{
  "arch": "swin",
  "model": "self-supervised image encoder",
  "dataset": "drawn human figures in many poses",
  "train_examples": 97500,
  "image_size": 32,
  "crop_scale_min": 0.4,
  "horizontal_flip": true,
  "translate": 0.12,
  "color_jitter": 0.6,
  "method": "simclr",
  "norm": "layernorm",
  "norm_position": "pre",
  "activation": "gelu_tanh",
  "head_dim": 16,
  "fused_qkv": false,
  "bias": "none",
  "qk_norm": false,
  "parallel_block": false,
  "moe": "top_k",
  "num_experts": 32,
  "moe_every": 1,
  "expert_mlp_ratio": 0.25,
  "experts_per_token": 1,
  "shared_expert": false,
  "patch_size": [2, 2],
  "depths": [3, 6, 3],
  "widths": [64, 128, 256],
  "projector_hidden": 1024,
  "projector_out": 256,
  "projector_hidden_layers": 2,
  "temperature": 0.1,
  "residual_init": "scaled_by_depth",
  "optimizer": "muon",
  "muon_scale": "original",
  "lr": 0.0092,
  "momentum": 0.95,
  "nesterov": false,
  "orthogonalizer": "newton_schulz_5",
  "adamw_lr_other_params": 0.00074,
  "l1_shrink": 0.03,
  "steps": 7400,
  "batch_size": 256,
  "epochs": 19.4,
  "lr_schedule": "step",
  "warmup_steps": 140,
  "weight_decay": 0.04,
  "adamw_weight_decay_other_params": 0.01
}
Rows from block 6 of a small self-supervised image encoder, named by matrix and row number. Rows with one number within an expert belong to one neuron, the router's apart. Each number is 128 + 24 x the weight over its row's rms, rounded and kept within 0 to 255. All counts start at 0. After the name is the row's rms in percent of the matrix's.
Before each expert's rows are labels from the 100 images, of 14848, where the router gives the expert most weight on average: "responds to" is what is common among them; "colour at peak" is the nearest of a few named colours to the mean colour under the peak. Only what is clearly more common there than usual is listed. The data: drawn human figures in many poses.
# router: router (model.blocks.6.mlp.router.weight, 32x128, trained with AdamW), inputs 0-127
# up: expert up (model.blocks.6.mlp.up, 32x32x128), inputs 0-127
# down: expert down (model.blocks.6.mlp.down, 32x128x32, transposed), outputs 0-127

# expert 13
responds to: splits; lying
colour at peak: pink
router.13 101 [136 139 172 158  91  90 130 120  93 128 100 111 131 148 122 122 137 132 102 128 142 118 126 151 108 132 172 116 125 124 126 128 130 126 148 121 170 196 135 146 134 119 198 163 131 141 136 116 150 138 133 105 147 127 126 125 128 108 113  95 130 125 104 161 142 121 138 151 136 156 142 138 109 148 119 181 123 123 144 118 129 138 114 118 128 163 122 125  94 124 123 147 110 114  87 141 111 124 139  91 154 149 126  89 103 107 163 137 119 134 112 156 133 179 124 177 199 115 145  71 100 122 137  85 149 136  54 124]
up.0 095 [163 128 128 128 130 132 127 128 128 128 137 128 128 123 128 130 127 130 128 128 128 128 128 128 128 128 185 128 130 128 131 128 128 129 128 128 113 128 128 127 128 128  70 130 128 126 132 128 128 128 128 128 107 128 117 128 128 128 128  87 128 128 136 127 128 128 127 128 128 128 128 149 128 128 128 128  45 128 130 173 130  98 128 128  32 128 128 128 128 128 255 128 128 138 128 128 128 128  68 106 148 128 128 131 128 128 219 128 128 128 128 125 123 164 128  83  50 128 127 126 135 126 128 123 128 128 154 128]
down.0 114 [129 148  97 128 112 128 207 128 142 144  15 128 133  74 128 130 127 126 193 128 128 128 128 128 113 128  95 128 103 128 127 163 128 127 128 128 147 122 128 118 125 128 143 128 128 130 128 128 125 128 154 128 128 180 131 128 211 128 128 103 128 128 145 109 128 128  96 128 128 124 128 131 128 121 128 141 131 128 150 139 172 110 128 128 121 128 128 128 128 128 124 128 139  90 131 128 128 124   2  97 146 128 128  96 128 141 188 128 128 128 128  91 128 106 128 142 128 128 127 136 126 142 124 128 128 132 119 128]
up.1 089 [128 128 127 128 128 122 128 128 128 128 126 128 128 132 128 126 115 128 118 128 128 128 128 123 128 128 128 128 128 128 129 128 128 134 128 128 128 211 128 129 145 128  79 126 128 128 140 128 128 128 128 128 128 154 214 128 128 128 128  33 129 128 123 119 128 128 140 128 128 128 128 128 128 135 128 121 163 128 128 119 136 129 128 128 120 128 128 128 128 128 255 128 125 127 128 128 128 128 125 128 166 128 128 122 128 128 128 128 128 128 128  71 120 184 128 129 205 128 157  95 127 128 130 129 128 128 181 128]
down.1 103 [134 117 100 128  97 128 134 128 117 125 194 128 128 195 128 128 119 113 124 128 128 128 128 134 172 128 128 128 124 128 128 180 128 128 128 128 158 108 128 132   0 128 128 147 128 122 128 128 128 128 142 128 128 134 170 128 113 128 128 201 114 128 115 106 128 128  62 128 128 127 128 203 128 129 128 126  96 128 129 125 129 138 128 128  58 128 128 128 128 128 197 128 128 127 128 128 128 145 129 120 112 128 128 128 128 143 137 128 128 128 128 116 162 130 128 141 128 128 128 177 128  86 162 128 128 158 125 128]
up.2 158 [123 128 126 128 128 127 128 128 128 128 129 128 128 125 128 128 128 128 133 128 128 128 128 128 148 128 124 128 128 128   0 128 128 186 128 128 127 128 128 159 128 128 118 126 128 131 113 128 128 128 125 128 126 133 122 128 128 128 128 120 128 128 125 124 128 128 127 128 128 128 128 128 128 126 128 128 128 128 128 129 103 128 128 128 122 128 128 128 128 128 127 128 121 130 129 128 128 128 127 145 112 128 128 127 128 128 128 128 128 128 128 128  79 133 128  73 137 128 117 127 140 128 128 128 128 127 137 128]
down.2 099 [128 128 170 128 191 128 143 128 123 125 136 128 128  94 128 126 118 128 167 128 128 128 128 156  83 128  99 128 125 128 129 134 128 128 128 128 148 153 128 175 141 128 133 145 128 136 133 128 127 128  89 131 145 138  74 128 141 128 128 130  50 128 203 133 128 128 159 128 128 121 128 138 128 127 128 129 100 128 152 128  63 103 128 128  70 128 128 128 128 128  74 128 122  92 128 128 128 128  86 115  39 128 128 128 128 176 144 128 128 128 128 209 128 158 128  81 128 128 144 110 128 121  81 118 128  99 127 128]
up.3 049 [150 128 126 128 114 140 129 128 128  50 126 128 128 255 128 118 130 128 128 128 128 128 128 128 168 128 133 128 108 128 130 128 128 119 128 128 129 144 128 117 125 128 125 133 128 128  24 128 129 128 125 128 138 128 128 128 129 128 128 129 129 128 120 128 128 128 130 128 124 128 128 128 128 137 128 129  66 128  73 158 128 135 128 128 128 128 128 128 128 128  74 128 119 132 129 128 128 128 125 126 131 128 128 120 128 128 128 128 128 128 128 153 124 128 128 128  18 128  26 147 129 128 113 112 128 137 151 128]
down.3 073 [128 168 113 128 128 128 118 128 173 132  19 128 128 119 128 114 139 128 199 128 128 128 128 127 113 128 197 128 128 128 123 121 128 134 129 128 195 128 128  52 127 128 127 141 128 128 136 128 128 128 125 128 128 145 166 126  91 128 128 205 140 128 127 107 117 128 221 128 128 126 128 132 128 102 128 132 127 128 130 128 126 127 128 128 141 128 128 128 128 128 147 128 174 102 128 127 128 144 159 132 105 128 128 130 128 221  90 128 128 128 128 129 128 118 128 124 135 128 128 130 132 159  93 128 128 108 128 128]
up.4 152 [128 132  27 141 127  99 128 128 128 156  91 128 128 128 128 128 128 128 125 128 128 128 128 128 132 128 126 128 128 128 137 127 128 136 128 128 128 128 128 128  88 128 128 128 128 128 179 128 128 128 129 128 129 127  64 128 138 128 128 128 111 128 128 131 128 128 129 128 128 128 128 117 128 127 128 128 185 128 128 128 128 120 128 128 125 128 128 128 128 128 127 128 128  17 131 128 128 128  20 128  50 128 128 126 128 128 124 128 128 128 128 208 126 107 128 131 126 128 132  64 211 127 128 128 128 126 128 128]
down.4 159 [128 128 174 128 133 125 126 128 121 134   0 128 128 147 128 128 128 127 105 128 128 128 128 210 131 128 143 128 130 128 127 134 128 127 128 128 141 141 128 121 167 128 223 235 128 128 126 128 134 128 104 128 128 155 109 128  96 128 128 110 114 128 139  96 128 128 129 128 128 128 128 128 128 128 128 114 107 128 128 127 131 120 128 128 128 128 128 128 128 128  89 128  81 109 128 128 128  99 103  65 101 128 128 104 128 113 125 128 128 128 128 192 128 144 128 172 130 128 130 139 116 128 127 112 128 122 101 128]

# expert 17
responds to: arms up
colour at peak: grey
router.17 099 [ 95 107  96 128  88 107 147 146 134 155 106 135 139 134 120  76 137 128 118 170 120 135 124 131 117 146 147 140 100 109 191 150 123 165 114 130 102 137 112 131 120 126 156 169 125 169 136 128  86 129  93 152 129 130 141 128 114 135 128 136 145 115 130 153 171 134 140 156 120 125 130 178 119 150 149 102 166 132  95 143 120 136  99 146 136 127 143 121 129 106 124 128 144  99  84 159 152 114 106 111  95  98 147  90 129 129 124 100 117 117 131 162 162 169 138  40 145 137 199 148 180 120 117 113 135 124 111 123]
up.0 065 [127 128  37 129 128 172 129 128 128 128 128 128 128 186 128 132 128 128 136 128 128 128 128 128 128 128 184 128 120 128  17 128 128 124 128 128 128 133 128 128 104 128 152 108 128 128 128 128 128 128 255 128 128 128 134 128 128 128 128 129 174 128 149 118 128 128 128 128 128 128 128 108 128 128 128 128 112 128 116 135 119 123 128 128 141 128 128 128 128 128 112 128 131 128 128 128 128 128  95 130 102 128 128 128 128 128 126 128 128 128 128 255 128 128 128 145  86 128 129 128 123 142 146 126 128 128  96 128]
down.0 064 [128 110 159 128  51 129 165 128 133  97  93 128 128 127 128 128 127 125 131 128 128 128 128 182 122 128 118 128 136 128 117 127 128 116 126 128 129  77 128 164 157 128 162 128 128 131 128 128 148 128 131 128 128 128 102 128 129 128 128 153  37 128 139 114 128 128 113 128 126 127 128  77 128 128 131 136 133 128 131 204 130 112 128 128 131 128 128 128 128 128 177 128  74 141 128 128 128 128 244 171  82 128 128 126 128 128 146 128 128 128 128  31 127 111 128 124 123 128 151 133 100 139 135 130 128 127 126 128]
up.1 112 [158 128 125 128 128 127 128 128 128 123 172 128 128 100 128 122 128 128 128 128 128 128 128 128 127 128 127 128 129 128 131 128 128 128 128 128 128 131 128 114 128 128 120 124 128  97 151 128 128 128 128 128 126 128 142 128 128 128 128 128 128 128 128 128 128 128 126 128 128 128 128 121 128 128 128 128 135 128 128 220 121 128 128 128 129 128 128 128 128 128 158 128 128 210 129 128 128 128 137 128 127 128 128  36 128 128 132 128 128 128 128 128 112 121 128 128 138 128 128 123 112 128 118 200 128 128   0 128]
down.1 131 [128 128 126 128 128 128 146 128 128 128  89 128 143 107 128 133 124 128 128 128 128 128 128 110 116 128 148 128 112 128 121 128 128 128 128 128 103 144 128 114 142 128 127 118 128 128 128 128 125 128  73 128 130 115 197 128 109 128 128 255 167 128  48  74 128 128 137 128 128 103 128 102 128 147 128 145 144 128 114 124 143 127 128 128 138 128 128 128 128 128 195 128 192 126 128 128 128 128 130 110 116 128 128 129 128 148 142 128 128 128 128  65 128 127 128 128 196 128 124 108 143 110 109 123 128 155 131 128]
up.2 030 [131 128 124 129 129 122 255 128 128 110 147 128 128 128 128 162 151 128 130 128 128 128 128 128 129 128 156 128 144 128 128 128 128 124 128 128 156  82 128 125  34 128 129 127 128 167 133 128 128 128 121 128 128 127 141 128 128 128 128 128 121 128 171 132 128 128 129 128  51 128 128 137 128 128 128 128  82 128 128  61 128 128 128 128 125 128 128 128 128 128 130 128  72 129 125 128 128 128 128 105 126 128 128 132 128 128 128 128 128 128 128 181 210 131 128 212 115 128 128 128 118 128 128 105 128 114  89 128]
down.2 052 [133 125 118 114  78 117 149 128 131 142 131 128 127 128 128 125 180 134 129 128 128 128 128 155 120 128 128 128 127 128 141 135 128  91 128 128 128 105 128 128 160 128 123 129 128 201 106 128 127 128 182 128 128 135 115 128 137 128 128 213  50 128 118 112 128 128 118 128 128 119 128 129 128 128 130 151 151 128 156 179 120  70 128 128 114 128 128 128 128 128 128 128 243 102 127 128 128 210 137 114  77 128 128 146 128 132 126 128 128 128 128  88 131 173 128 130  71 128 129 116 134 162 127 119 128 112 125 128]
up.3 138 [128 128 122 128 128 191 128 128 128 128 160 128 128 126 128 187 128 128 128 128 128 128 128 128 121 128 141 128 128 128 129 128 128 128 128 128 128 140 128 128 130 128 123 128 128 127 101 128 128 128 151 128 131 128 123 128 124 128 128 122 128 128 128 125 128 128 129 128 128 128 128 125 128 124 128 121 106 128 128  91 128 127 128 128 128 128 128 128 128 128 146 128 128 129 128 128 128 128 134 147 144 128 128 151 128 128 128 128 128 128 128 125 145 244 128 146 127 128 255 133 116 126 128 130 128 128 129 128]
down.3 124 [128 128 255 128 139 128 138 128 130 141 124 128 128 117 128 119 128 128 180 128 128 128 128 115 113 128 137 128 124 128 128 149 128 128 128 128  92 127 128 111  77 128 152 128 128 102 128 128 128 128 171 128 128 121 127 128 130 128 128 199 134 128 131 164 128 128 130 128 130 126 128 171 128 116 128 129 152 128 133 131 166  86 128 128 129 128 128 128 128 128  81 128  91 123 128 128 128 128 169  96 155 128 128 128 128 135  95 128 128 128 128 124 128  60 128  82 127 128 124 127 122 134 128 127 128 138 107 128]
up.4 152 [134 129 118 127 127 124 121 128 128 128 130 128 128 136 128 101 127 128 126 128 128 128 128 128 128 128 128 128 161 128 127 128 128 125 128 128 136 128 128 128 128 128 120 126 128 136 128 128 128 128 128 128 147 122 133 128 128 128 128 124 128 128 128 128 128 128 128 128 132 128 128  94 128 107 128 134 128 128 128 173 145 128 128 128 135 128 128 128 128 128 126 128 128 131 101 128 128 128 128 128 129 128 128 131 128 128 128 128 128 128 128 128 140   0 128  84  94 128  86 128 123 128 130 132 128 128 127 128]
down.4 115 [126 132 255 128  84 128 119 128 159 128 110 128 128  94 128 107 123 124 208 128 128 128 128 128 104 128 123 128 126 128 140 136 128 130 128 128 146 129 128  95  56 128 122  99 128 134 122 128 125 128 127 128 127 125  93 128 135 128 128 133 149 128 130 169 128 128 127 128 134 130 128 127 128 127 129 129 132 128 195 128 113  80 128 128 128 126 128 128 128 128 104 128 124 128 128 126 128 136 151 166 169 128 128 120 128 125  83 128 128 128 128 128 128 160 128 109 141 128 129 118 121 129 107 126 128 140 129 128]

# expert 1
responds to: lying
colour at peak: pink
router.1 083 [123 118 118 135  67 118 122 132 111 129  55 122 151 135 133 134 152 122  90 145 113 140 136 117 127 109 102 115 123 125 162 131 149 142 102  93 166 162 118 146 149 127  89 123 139  90 100 142 194 146 124 128 133 130 107 143 209 126 131 125 111 127 115 182 152 143 112 140 159 144 108 143 127 130 141 149 113 138 101 135 130 142 108 133 100 122 126  74 115 149 150 156 160  87 120 154  96 138 189 132 145 105 148 147 129 143 144 135 105 146 161 161 104 135 145 149 112 146 177 118 113 152 124 118 142 174 111 133]
up.0 147 [128 126 128 128 121 123 142 128 128 127 128 128 128 128 128 137 109 128 125 128 128 128 128 128 128 128 128 128 128 128 150 128 128 176 128 128 128 129 128 128 129 128 128 128 128 143 110 128 128 128 128 128 131 123 128 128 129 128 128 146 128 128 120 130 128 128 127 128 128 128 128 123 128 130 128 128 137 128 128 128 131 102 128 128 127 128 128 128 128 128 126 128 129 124 128 128 128 128  85 128 126 128 128 122 128 127 103 128 128 128 128 128 129 153 128   0 132 128 134 172 169 128 128 128 128 128 136 128]
down.0 114 [128 128  69 128 125 128 153 128 128 104  98 128 128 153 128 126 128 128 155 128 128 128 128  52 124 128 131 128  92 128 121 129 128 128 128 128 130 131 128 151 106 128 130 132 128 128 125 128 127 128 116 128 128  88 163 128  85 128 128 160 255 128 105 126 128 128 129 128 128 144 128 113 128 125 128 149 131 128 120 133 126 169 128 128 130 128 128 128 128 128  51 128 141 145 129 128 128 125 127 106 141 128 128 128 128 182 127 128 128 128 128 156 144 129 128  62 126 128 128 104 128 132 107 136 128  93 137 128]
up.1 116 [129 128 127 128 128 116 128 128 128 128 163 128 128 128 128 124  96 128 140 128 128 128 128 128 134 128 255 128 128 128  71 127 128 128 128 128 108 148 128 135 128 128 128 123 128 128 128 128 123 128 120 128 118 166 171 128 111 128 128 126 128 128 131 211 128 128 113 128 128 121 128 177 128 128 128 128 129 128 110 128 129 197 128 128 127 128 128 128 128 128 130 128 161  89 128 128 128 128 129 128 157 128 128 116 128 126 128 128 128 128 128 123 128 128 128 148 132 128 127 111 135 128 128 162 128 128 110 128]
down.1 106 [127 125 113 123 125 133  74 128 128  86   0 128 129 186 128 126 190 128 126 128 128 128 128 126  94 128 193 128 128 128 128 130 128 128 132 128  50 147 128 141 152 128 128 127 128 128 128 128 128 128 119 128 128 118 125 128 125 128 128 179 168 128 128  98 128 128 132 128 128 130 128 128 128 127 128 108 108 128 152 128 141  90 128 128 113 128 128 128 128 128  52 128 106 234 128 128 128 128 174 104  98 128 128 112 128 162 128 128 128 128 128 131 128 128 128 128 130 128 128 106 128 117 105 127 128 114 117 128]
up.2 117 [147 128 129 128 159 128 133 128 128 124 128 128 128 128 128 125 128 128 126 128 128 128 128 127 128 128 128 128 125 128 126 128 128 117 128 128 128 128 128 128 128 128 128 244 128 127 123 128 128 128 137 128 128 123 128 128 128 128 128  75 131 128 188 128 128 128 128 128 127 128 128 128 128 185 128 128 128 128 139 128 127 123 128 128 128 128 128 128 128 128 128 128 128  23 128 128 128 128 122 129 102 128 128   0 128 128 128 128 128 128 128 125 128 128 128  67 130 128 153 128 140 128 120 134 128 129  84 128]
down.2 099 [118  86 171 128 134 128 116 128 128  77 129 128 128 135 128 128 109 128 126 128 128 128 128 125 187 128  63 128 125 128 125 164 128 128 128 128  78 128 128 129 171 128 128  70 128  90 129 128 115 128 126 128 129  85 128 128  91 128 128 159 120 128 119 134 128 128 135 128 135 199 128  67 128 127 128 174 225 128 124 127 172 153 128 128 128 128 128 128 128 128  64 128 165 176 128 128 128 116 184  81 136 128 128 128 128 154 126 128 128 128 128  93 128 110 128 190 152 128 128 159 128 141 130 144 128 124 127 128]
up.3 088 [132 123 132 128 128 128 134 128 128  55 255 128 128 128 128 128 136 128 125 128 128 128 128 128 132 128 129 128 128 128 145 128 128 122 128 128 128 129 128 125 112 128 146 127 128 140 128 128 136 128 136 128  88 162 129 128 128 128 128 184  99 128 137 124 128 128 146 128 128 128 128 133 128 129 128 128 128 128 128 130 132 119 128 128 128 128 128 128 128 128  53 128 127  91 128 128 128 128 149 127 184 128 128 128 128 128 128 128 128 128 128  67 128 131 128 116   0 128 128 133 134 128 113 128 128 128 126 128]
down.3 102 [128 164 122 128 137 128 111 128 120 130 124 128 129 133 128 156 134 127  65 128 128 128 128 127 165 128 146 128 129 128 127 109 128 129 121 128 131 123 128 131 190 128 128 175 128 129 124 128 128 128 130 129 122  87 126 128 182 128 128  97 128 128 135  14 128 128 134 128 128 127 127 132 128 110 128 178 143 128 125 128 128 211 128 128 149 128 128 128 128 128 179 128  49 102 128 128 128 128  36  70 159 128 128 126 128 134 126 128 128 128 128 123 128 128 128 166 125 120  71 128 114 172 128 121 128 124 155 128]
up.4 117 [126 128 126 128 128 128 128 128 128 128 127 128 128 121 128 226 121 128 143 128 128 128 128 128 131 128 128 128 116 128 109 126 128 128 128 128 135 127 128 135 128 128 105 128 128 128 129 128 128 128 162 128 180 126 127 128 123 128 128 129 117 128 128 130 128 128 162 128 128 128 128 118 128 107 128 113 229 128 128 131 129 128 128 128  86 128 128 128 128 128 128 128 128 131 128 128 128 128 148 242 128 128 128 185 128 128 128 128 128 128 128 141 113 255 128 141 128 128 128 135 128 128 129  91 128 128 132 128]
down.4 108 [128 128  73 128 114 124 211 128 146 129  46 128 128  83 128 129 195 128 129 128 128 128 128 128 112 128 136 128 126 128 122 120 128 128 128 128  86 130 128 123  98 128 150 127 128 129 128 128 130 128 124 128 128 124  88 128 149 128 128 133 125 128 122 125 128 128 204 128 128 127 128  94 128 128 128 104 119 128 128 128 128 121 128 128 123 128 128 128 128 128 211 128 196 170 128 128 128 128   9 195 126 128 128  79 128 110 145 128 128 128 128 159 139 130 128 127 129 128 129 130 128 128 119 128 128 147 134 128]

# expert 24
responds to: splits; lying
colour at peak: pink
router.24 124 [184 113 135  65 121 154  92 135 124 119  99 129 136 160 127 132 145 140 107 143 129 127 103 122 112 143 170 146 155 140 134 144 134 151 126 109 143 141 112  93  89 139  65  89 119 130 177 137 126 114 152 130 128 147 123 136 125 139 121  68  84 117 143 169 148 138 118 145 138 105 142 140 125  78 107 133 130 123 137 160 141 115 128 131 149 139 136 106 127 139 141 130  92 123  99 131  91 129 138 129 124 135 139 193 109 163 127 144 134 132 116  70 149 119 115  79  54 156 110 123 153 122 117 117 135 112 173  97]
up.0 056 [128 138 135 131  51 128  74 128 128 126 128 128 128 115 128 124 172 128 126 128 128 128 128 128 200 128 127 128 132 128 160 128 128 147 128 128 127 122 128 127 126 128 128 130 128 128  83 128 128 128 129 128 128 128 149 128 128 128 128 191 118 128 128 149 128 128 195 128 128 128 128 125 128  91 128 131 128 128 128 112 132 135 128 128 132 128 128 128 128 128 165 128  42 106 118 128 128 128 131 128  17 128 128  52 128 119 101 128 128 128 128 128 135 128 128 129 144 128 126 137 244 128 160 120 128 129 129 128]
down.0 059 [128 148 225 128 128 128 124 128 107 235 128 128 127 115 128 127 177 128  98 128 128 128 128 123 143 128 151 128 132 128 128  34 128 128 147 128 129 152 128 107 128 128 128 114 128 136 134 128 126 128 136 128 131 128 139 129 130 128 128  74 140 128 109 128 156 128 196 128 128 128 128 149 128 133 128  66  74 128 112 129 191 119 128 128 122 128 128 128 128 128  92 128 142 170 121 128 128 128 107 125 128 128 128 129 128 175  41 128 128 128 128 128 125 128 128 128 176 128 128 118 120 130 117 128 128 118 109 128]
up.1 086 [125 128 128 129 130 129 159 128 127 128 127 128 128 135 128 127 129 128 128 128 128 128 128 128 126 128  30 128 127 128 134 128 128 128 128 128 146 124 128 128 125 128 128 156 128 128 135 128 128 128 116 128 129 129 213 128 128 128 128 119 129 128   6  87 128 128 121 128 128 128 128 128 128 129 128 202 126 128 128 131 128 128 128 128 139 128 128 128 128 128 127 128  37 137 153 128 128 128 118 100 129 128 128  77 128 128 133 128 128 128 128 133 121 188 128 129 129 128 164 245 128 134 101 112 128 123 126 128]
down.1 108 [128 124  95 147 125 128 124 128 128 142 178 128 128 125 128 127 109 128 172 128 128 128 128 119  95 128 162 128 128 128  84  89 128 128 128 128 117 147 128 153 159 128 139  77 128 128 130 128 124 128 106 128 124  97 122 128 133 128 128 157 114 128 109 134 128 128 140 128 128 121 128 117 128 128 128  63 119 128 142 129 128 130 128 128 121 128 128 128 128 128  99 128 129 104 128 128 128 131 255 252 150 128 128 143 128 117 103 128 128 128 128 202 128 128 128 105 154 128 117 140 117 117 198 127 128 140 142 128]
up.2 110 [129 128 131 110  93 127 122 128 128 128 134 128 128 128 128 135  92 128 128 128 128 128 128 128 125 128 255 128 127 128 106 128 128 110 128 128 126 217 128 128 129 128 147 128 128 129 129 128 128 128 100 128 160 127 134 128 173 128 128 114 128 128 129 227 128 128 123 128 128 128 128 129 128 152 128 129  92 128 128 128 119  47 128 128 133 128 128 128 128 128 127 128 125 207 128 128 128 128 118 128 122 128 128 129 128 128 128 128 128 128 128 121 100 135 128 171 221 128 140 113 102 128 128 106 128 128 130 128]
down.2 097 [137 128 173 127 115 128 121 128 174 148  56 128 128  63 128 115 137 128  94 128 128 128 128 150  73 128 103 128 128 128 144 129 128 129 128 128 161 131 128 135 129 128 127 104 128 128 144 128 128 128 173 128 128 181 118 128 121 128 128 128 127 128 182 133 128 128 128 128 128 127 128 113 128 128 128 148 147 128 169 124 130 102 128 128 138 128 128 128 128 128 218 128 160 110 129 128 128 128 112  53 131 128 128 135 128 128 124 128 128 128 128   0 135 140 128  94  97 128 126  71 129 151 133 128 128 164 126 128]
up.3 085 [128 128 128 127 130  99 136 128 128 128 128 128 128 131 128 120 128 128 127 128 128 128 128 128 120 128 128 128 128 128 128 128 128 140 128 128  82 128 128 128 127 128 128 113 128 158 112 128 128 128 135 128  93 111 129 128 128 128 128  76 129 128 126 166 128 128 163 128 128 128 128 102 128 128 128 128 153 128 130  52  89 102 128 128 128 128 128 128 128 128 128 128 128 255 128 128 128 128 121  66 216 128 128  29 128 128 128 128 128 128 128 129 123  73 128 166 125 128 136 120 128 128 124  69 128 128 128 128]
down.3 088 [111 132  52 128 128 128  47 128 128 172 168 128 128  75 128 123 139 128 186 128 128 128 128 131 130 128 128 128 128 128 128 124 128 123 128 128 135 128 128 128  97 128 128 115 128 128 128 128 128 128 128 128 134 126 121 128 127 128 128 179 112 128 129 103 128 128 118 128 128 132 128 103 128 114 128  92 131 128 130 141 183  68 128 128 130 128 128 128 128 128 255 128 145 104 128 128 128 126 115 122 130 128 128 127 128  76 111 128 128 128 128 230 131 138 128 128 135 128 129 132 128 139 142 132 128 131 139 128]
up.4 063 [154 128 131 128 121 128 158 128 128 128  22 128 128 160 128 129 123 114 101 128 128 128 128 128 139 128 127 128 129 128 152 128 128 128 128 128 127 126 128 127 125 128 148 133 128 127 128 128 128 128 126 128 128 125 155 128 252 128 128 125 128 128 118  90 128 128 122 128 128 128 128 129 128 127 128 137 147 128 127 133 129 167 128 128 132 128 128 128 128 128 116 128 130 103 128 128 128 128 133 178 177 128 128 252 128 130 128 128 128 128 128 132  84 129 128 129  46 128  55  76 128 127 137 129 128 133 123 128]
down.4 105 [128 129  98 128 105 128 154 128 128  77  55 128 128 157 128 129 129 128 111 128 128 128 128  70 185 128 129 128 128 128 101 148 128 128 128 128 138  88 128 163 130 128 173 128 128 129 107 128 128 128 116 128 106 142 129 128 126 128 128 132 189 128 118 121 128 128 133 128 128 174 128 106 128 190 128 129 174 128  76 130 150 154 128 128 128 128 128 128 128 128 154 128 131 168 127 128 128 128 141  96 162 128 128  22 128 142 127 128 128 128 128  46 128 128 128 131 128 128 127 216 128 111 151 128 128 155 131 128]